A small image classifier, trained from scratch: 195000 training examples.
Rows from block 10 of a small image classifier, named by matrix and row number. Rows with one number belong to one neuron. Each number is 128 + 32 x the weight over its row's rms, rounded and kept within 0 to 255. All counts start at 0.
After each neuron's rows are labels from the 100 images, of 14848, where the neuron reaches its highest value: "strongest on" is what is common among them. Only what is clearly more common there than usual is listed. The data: rendered made-up planets.
# fc1: MLP up (model.blocks.10.mlp.fc1.weight, 1536x384), inputs 96-191
# fc2: MLP down (model.blocks.10.mlp.fc2.weight, 384x1536, transposed), outputs 96-191

fc1.309 [137 126 162  87 105 150 159 164 106  80 152 168 173 149 104 142  82  78 171 145 160 187 133 139  80 126 139 135  68 117 135 100 120 139 161 116 164 103 161 123 170 142 137 176 103 144 164 141 136  72 118 200 142 144 155 111 112 165 134  73 135 114 139 131 136 108  90 117 134  87 135 115 164 124 151 107 151 129 160 114 108  80 159 105  86  83 124  96 101 110 119 134 129 140  97 155]
fc2.309 [101 146 107 153 126  97 169 138 163 153 111 108 115  90 102 151 189 149 121 135 141 178 139 132 177 205 110 162 128 112 121  98 158 102 170 179 134 157 158  95 163 160 143 128 131 134 111 142 173 103 167  90 124 172 144 121  72 140  81 148 103 208 131 150 140 149 117  70 181  83 131  92 148 118 119  83 134 118 172  84 151 165 125 106 182  84  95 147  97  91 179 144  39 106 113  92]
strongest on: moons: zero

fc1.362 [109 102 103 122 152 146  79 175 141 103 124  93  55 139 172 118 113 131 148  70 114 148 135 139 153 125 190 124 137 118 128  54 155  59 108 133 151 109 132 112 124  83  99  76 100 133 133  80  87 150 154  61 141 118 130 152 122 172 142 111 119 118 116 148 102  91 167 169 115 131 170 137  38 132 125  94 166  90 167 132 108 155  94  96 114 123  68 132  96 151 123 109 124 190  71  74]
fc2.362 [150 124 182 125 141 145 151 186  99 154 138 106 126 124 133 108 169 113  87 120 126 159 136 115 133  76  87 124  78  92 149 143  68 138  88  89 132  89 140 124 122 121  77 126 124 197 132 102  89  84 168  78 177 174 128  94  53 104 187 165 108 157 151 125 141 129 131 145  82  81 130 153 170 115  72 121  96 108 143 142 153 131  78 130  92 107 128 122  72  97 114 107  93 186 109 210]
strongest on: moons: three

fc1.168 [123 201  86 138 164 139  75 127  96  48  86  80 153 106 118 152 107  82 141  90  86  86 170 115 103 179 121 129 137 133 167 142 134 156 125 131 123 121 128 137 125 124 133 106 177 131  81  85 132 165 148  85 185 103 117  87 182 139 101 162 132 162 160 129 100 112 133 106 133  87 109 123 120 121 111 118  89 115 155 102 177 204 163 105  64 127 149  93 156 144 117  89 142 145 175 112]
fc2.168 [168  96 176  76 151 182  94  76 150 148 103 130 153 163 171  91 177 144 169 154 159  84  78  88 103 146  99 172 123  79 168 145  61 132  93 127 100  80 158 178  79 138 174 159  81 163 172 145 125  85 138 147 180 101  82 150 120 134 183 166  78 131 186 176 109  77  79 162 122 169 113 128  74 133  97 142 155  94 113 132 182 137 130 158 128  92 133 172  74 109 136 128 141 164 162 104]
strongest on: moons: zero

fc1.722 [110 132 178 134 114 111  80 141 183 117 136 125 164 119  89  79 131  81 185 137 133  83 154 151 152 157 115 106  87 114 114 181 135  95 133 145  83 124 133  71 112 167 171 106 158  94 128 170 125  87 129 123 124 111 116  98 138 129 163  91 147 152 155  84 156 111  73 136 109 119  90  92 118 170 127 113 133 105  93  99 149 160 117 169 186 124  91 127 109 114 124  88  96 126 173 152]
fc2.722 [138 109  53  70 147  92  93 166 105 155 144 109  80 131 181 118 133 166 131  72 159 113 164 146 101 135 124 121 112 107 121 159 183 109 112 128 132 162  92 136 169  88 189 135 137  97 109 103 177 113 112 145 145 170 151 152  58 150 118 162 138 100 133 107 140 154  81 162  99 135 167 131 135 145  99  90 144 154 111 102  95 113 137 124 162 120 118  83 200 150 147 105 111 122  90  65]
strongest on: moons: zero

fc1.45 [143 145 155 142 127 135 134 173 147 161 178 166  84 122 140  94 169 155 134 186 126 203 144 117 154 100 119 159 102 136 195 126 117  78  98 128 122 148 131  81 155 101 121 147 109 117  91 143 192 134 120 107 123 130 144 167  86 190 150 133 155 181 142 123 132 140  86 152 144 145 118 141 116  90 171 158 131  78 114 150  93  39 103 134 143 132 147 137 141 173 152 113  96 113 134 114]
fc2.45 [124 115 148 162 155 124 115 145 102  56 171 116 142 122 161  78  49 112 128 125  97 141 164 128 124 112 134 100 107  96 117 127  80 141 140 129 167 125 104 125 113 137 134 120 169  92 174 126 178 159 175 149 118 115 110 149 153 152 136 112 149  68 117  96 108 133 165 147 141 128  96 100 113 132  84 125 173  78 142 119 162 125 120 157 255 172 105 148 161 123 116  95 185 149 117 136]
strongest on: moons: three

fc1.489 [118 217 108 142 167 163 123 106 151 163 124  83  65 187 132 176 132 205 224 111 154  87 127 146 168 134 127 109 104 138 109 153 117 118 117 123 126  90 177 144  77 133 116 156 113 120  98 185 154 105 153 226 212 102 162 144 114 112 149 150 129 181 148 144 107 131 100 131 125 151 140 110 120 114 151 165 134 114 107 108 157  45 111 146 115  85  94 135  86 112 124  98 143  70 128 113]
fc2.489 [ 83 104  95 108 109 126 104 100 112  91 168 162 138 149 152 119  74 147  85 133 130 174 133 130 127  72  78 146  93 120  94 135 148 124  79 138 150 121  90 167 135 111 165 100 176 146 148  90 125 127 180 152 121 132  99 108 159 175  83 166 116 113 119 127 108 157 135 110 171 130 119 103  80 109 178 116 168  33 142  73 121 153 162 158 112 112  40 108  73 117 178 127 119 104 111 105]
strongest on: moons: three

fc1.491 [112 184 109  96 146 119 165 151 188 162 156 117 149 165 150 156  93 120  74 135 145 138 150 118 154  99 152  51 125 121  94 176 113 136 127  93 149  78 107  96  96 134 123 101 174 117 101 139 160 152 169 180 152  62 145 107 162 140 163 184 112 153 108 123 184  97 137 143  95 145 176 112 110 133 137  96  88 209 143 134 125 203 141 138 127 128  57 125  98 171 134 140 147 156  88 104]
fc2.491 [196  82 173 113 135 124 153 147 132  80 105 132 109 150  96  90 195 138 133 133 145 132  93 157  91 128 117  91 116 177 117 167 121  98 123 137 139  66 226 122 155 127 168 116 110 134 127 129 201 186 135 182 142 156 122 115 140 110 154 146 134  91 135 120 113 143 144 174 144 133  86 192 104 163 123 106 198 184  82 149 154 168  92  93 143 171 149  87 108 125 149  63 164 120  83 187]
strongest on: moons: zero

fc1.338 [116 136 129 139 121 123  91 149  98 129 123  73  98 166 127 143 144 165 181  98 105  96 151  92 137 115 128 181 142 179 183 119  96 122 102 148 113 128 153 117 105 105 118  83 170 162  93 130 110  93 168 109 105  93 132 115 153 134 113 169 131 158 108 109 145  86 115 131 119 119 167 129  97 149 117 160  86 190  95 135 116  97 155 107 142 101 136 135 115 147 152 140 107 104 137 150]
fc2.338 [145 152 105  90 151 146  88 143  88 113 127 120 157 113  99 144 116 171 110 124  99 188 123  82 136 164 145 105 153 128 131 104 140 121  75 115 130 161  72 143 139 134  76 115 101 105 101 138 146 102 115 127  89 101 160 134  32 166 101 112 114 107 141  98 110 125  98 131 113 112 129  77 107 153 152 169 103   0  85 108 138 109 166 147  24 129  88 167 117  97 135 130  87 128 125 153]
strongest on: moons: two

fc1.36 [115  43  92 162 160 112 129 167 135 119 107 107 154 157 137 134 180 173 135  66 168 247 116  72  99 163  92 114 170 148 126  87  95 110 124 118 134  66 139  78  54 136 168 145 163  96  92 125 155 153 143 121 105 122 103 145 108 144 141  97 149  78 112  99 145 128 100 168 117 113 111 114 142 139 110  92 103 186 135 152 174 149  82 106 111 129 160 173  78 118 160 148  92 198  81  82]
fc2.36 [ 98 102  81 151 175 121 109 132 167 146 162 132 111 169 144 103 173 110 160  81 177 163 117 181 166 127 117 178 149 183 179  85 151 100 171  90 108 160  95  76 151 107 126  81  79 137 132  72 166 154 176 164 132 154 157 181 121  70 137  79 106  92  93 154  83  89 179  81 112 112  78 147 130 130 118 148 173 157 128 153 102  97  86 102 122 133 174 149 152  98  94  77  81  91 131 127]
strongest on: moons: three

fc1.756 [155 107 115 128 148 118  82 108 135  58 136  97 126 167 102 161 131 176 105 109  94 143 155 127 159 155 184 127 162 101 122 140 143 137 174 102 159  30 127 113 177 119 131  98 101 158 111 123 148 121  91 124 193  91 119 128 147 102 156 112 105  35 140  97 129 128  70  93  91 152 129 164 107 112 168 169 132 152 123 160 139  78 164 133  96 121  97 146 102 126 186  85 107 128 190 101]
fc2.756 [151 125 162 154 157 112  88 139 106  90 152 111 111 135  79 138 117 134  82 175 122 111 112 136 128 200 127 104 174 101 153 112 161 141 170 186 128 167  77 104 152 147  59  97 146 155 158 165 127 156 103 131  74 168 127  95 139 169 137 106 126 199  90 165 133 139 141  62  84 106  86  91 111 138 118 163 154   0 137 130 101 151 153 130  34 138  86  99  63 104  84 151 131 157 119 107]
strongest on: moons: two

fc1.336 [173 134 123 130 112 179 151 149 199 155 178 142 159 144 117 129 193 142 153 153 108 163 199 143 121  88 112 112 124 221 116 149 168  98 111  99 185 150 129 121 100 132 107  71 131 130 144 113  49 139 169 174 126  87 142 119 141 156 137 158 118 113 127 119 128  86  94  97 134 112 106 164 139 161 117 132 106 136 117 128 122  61 119 152 112  75 138 132  94 125 128  94 149  61  91  95]
fc2.336 [123 206 141  42 149 163 137 138  91 117 160 145 145 156 194  92  41 136  76 107 130 135 131 122 161 102 121 146 120 135 141 106 194 142 142 118 105 109 117 166 108 109 219 145 145  83 139 105 133 114 200 140 126  99  82 174  86 161  40 160  98 163 158 134 141 152 106 129 147  91  92 157 137  98  92 125 101 126 123 111 158  96 129 111 188 107 133 169 218 103 156 143 105  73 103  84]
strongest on: full

fc1.364 [117 137 109 118  84 157 116 139 156  84 145 135 132  98 200  60 138 131 143 115 119 139 182 140 184 104 101  53  80 177  65 101 149 151 117  95 173 162  74 114 154 140 103 126 108 162 147 133 196 160 145 143 166  52 182 142 119 124 113 135 106 168 111  95 128 123  89  93  87 156 111 119 116 143 117 105 139 178 150 114 125 129 132 206 150 154 175 118 103 135 148 145 162 136 175 120]
fc2.364 [149 141 155 139 147 153 120 183 128 146 140 100 140 100 181 115 168 137  89 147 139 105 116 118 154 172  58 113 112 105 151 196 198 148  99 120 145 144 100 150 112  97  93 101  38 167 162 118  95 101 117 126 155 112  94 107  80 118 155 113  89  82 167 181 115  84 133 154 138  79 151 139  77 102 100 103 113 124 129  99 136 148  82 172 132 143 128 134 173 147 139 111 118 198 141 158]
strongest on: moons: zero

fc1.653 [154  79 132 127 136 100  80 161 118 172 122  82 134 157 148 123  99  78 155 132 146 103  93 166 143  92 142  73 128 148  92 123 151  86 122 175 166 156  64  88 119 102  92 110 109 136  72  98  80  69 106 181  84  82 143 123 163 112 111 121  90 123 107 129  96 102 133 115 117 102 133 183  85 141 110 117  91 146 146 130 151 152  78 118  84 123  26 156 113 123 127 134 148 123  88 113]
fc2.653 [ 85 113 167 181 154 137  82 149 124 125 163  78 127 102 146 105 107  98 123 135 134 173 142 125 153  46 127 107 123  84 157  85  82 116  98 108 124 130  71 135 107 131  28 156 116 143 117 108  42  43 106 121 130 118 128 124  77 182 174 105 145 130 148 112 127 137 137 114 143 123 151  88 165 116 101 152  83 106 170 115 101 140 172 142  27 128 108 112 123 106 133 155 176 185 110 157]
strongest on: moons: three

fc1.14 [149 114 109 106 111 124 105 103 152 186 157 132  83 183 162 131 146 162 153  99 149 126 163 146 149 150 120 119 142 114 146  69 113 146 166  98 147  72 142 119 183 136 136 104 134 102  76 129 165 107 124 107 174 101 142 142  98  78 104 179 135  89 100 145  85  98 166  82  76 101 122 161  93  87 150 154 155  65 149 141 156  53 122 106  78 171 117  87 130 111 134  77 113 139 154  96]
fc2.14 [171 140  81 214  89  93 148 149 109  62 132 177 141 144 117 102  92 120 184 118 147 141 168 172  93 174 183  83 149 152 110 101 167 155 149 159 125  90 162  88 168 119 113 171 131  97 150 114 205 176 130 136 144 121 133  99 174 122 158  84 135 116  75 110 116 123  85  98 126 143 162 116 101 156 126 153 149 142  82 105 171 175 176 130 138 129 151 139 105  97 139 119  79 110 140  60]
strongest on: moons: two

fc1.205 [134 125 111 124 177 169 100 121  92  88 159 148 155 106 154 136 115 178 108 159  76 202 149 127 113 103 146 136 106 181 146 108 139  90 152 108 101 132 124 114 116 174  91  91 103 134 104 175 111 144 137 161 136 140 110 126 113 152 152 123 129 120  83 151 150  81  87 135 161 165 140 103 161 150 139  93 168 141 113 147 102 108 118 144 152 128 118 156 101 134 146 140 152 150 196 126]
fc2.205 [137 121  98 114 118 136 174 130  64  86 175 160 168  91 153 125  65 105  64 137 146  85  81 126 177 170 159 189 166 165 160 157 198 123 116  96 111 155 163 158 114  92  94 111 134 156 116  95 161 137 124 134 128 151 147 123 123 139  88 143 133 168 134 146 173  77 138 151 167  99 162 141 156 136 108 147  71 114 130  91 140  85  75 136 117 111 159 125 181 142 151 140 147  51 151  99]
strongest on: moons: three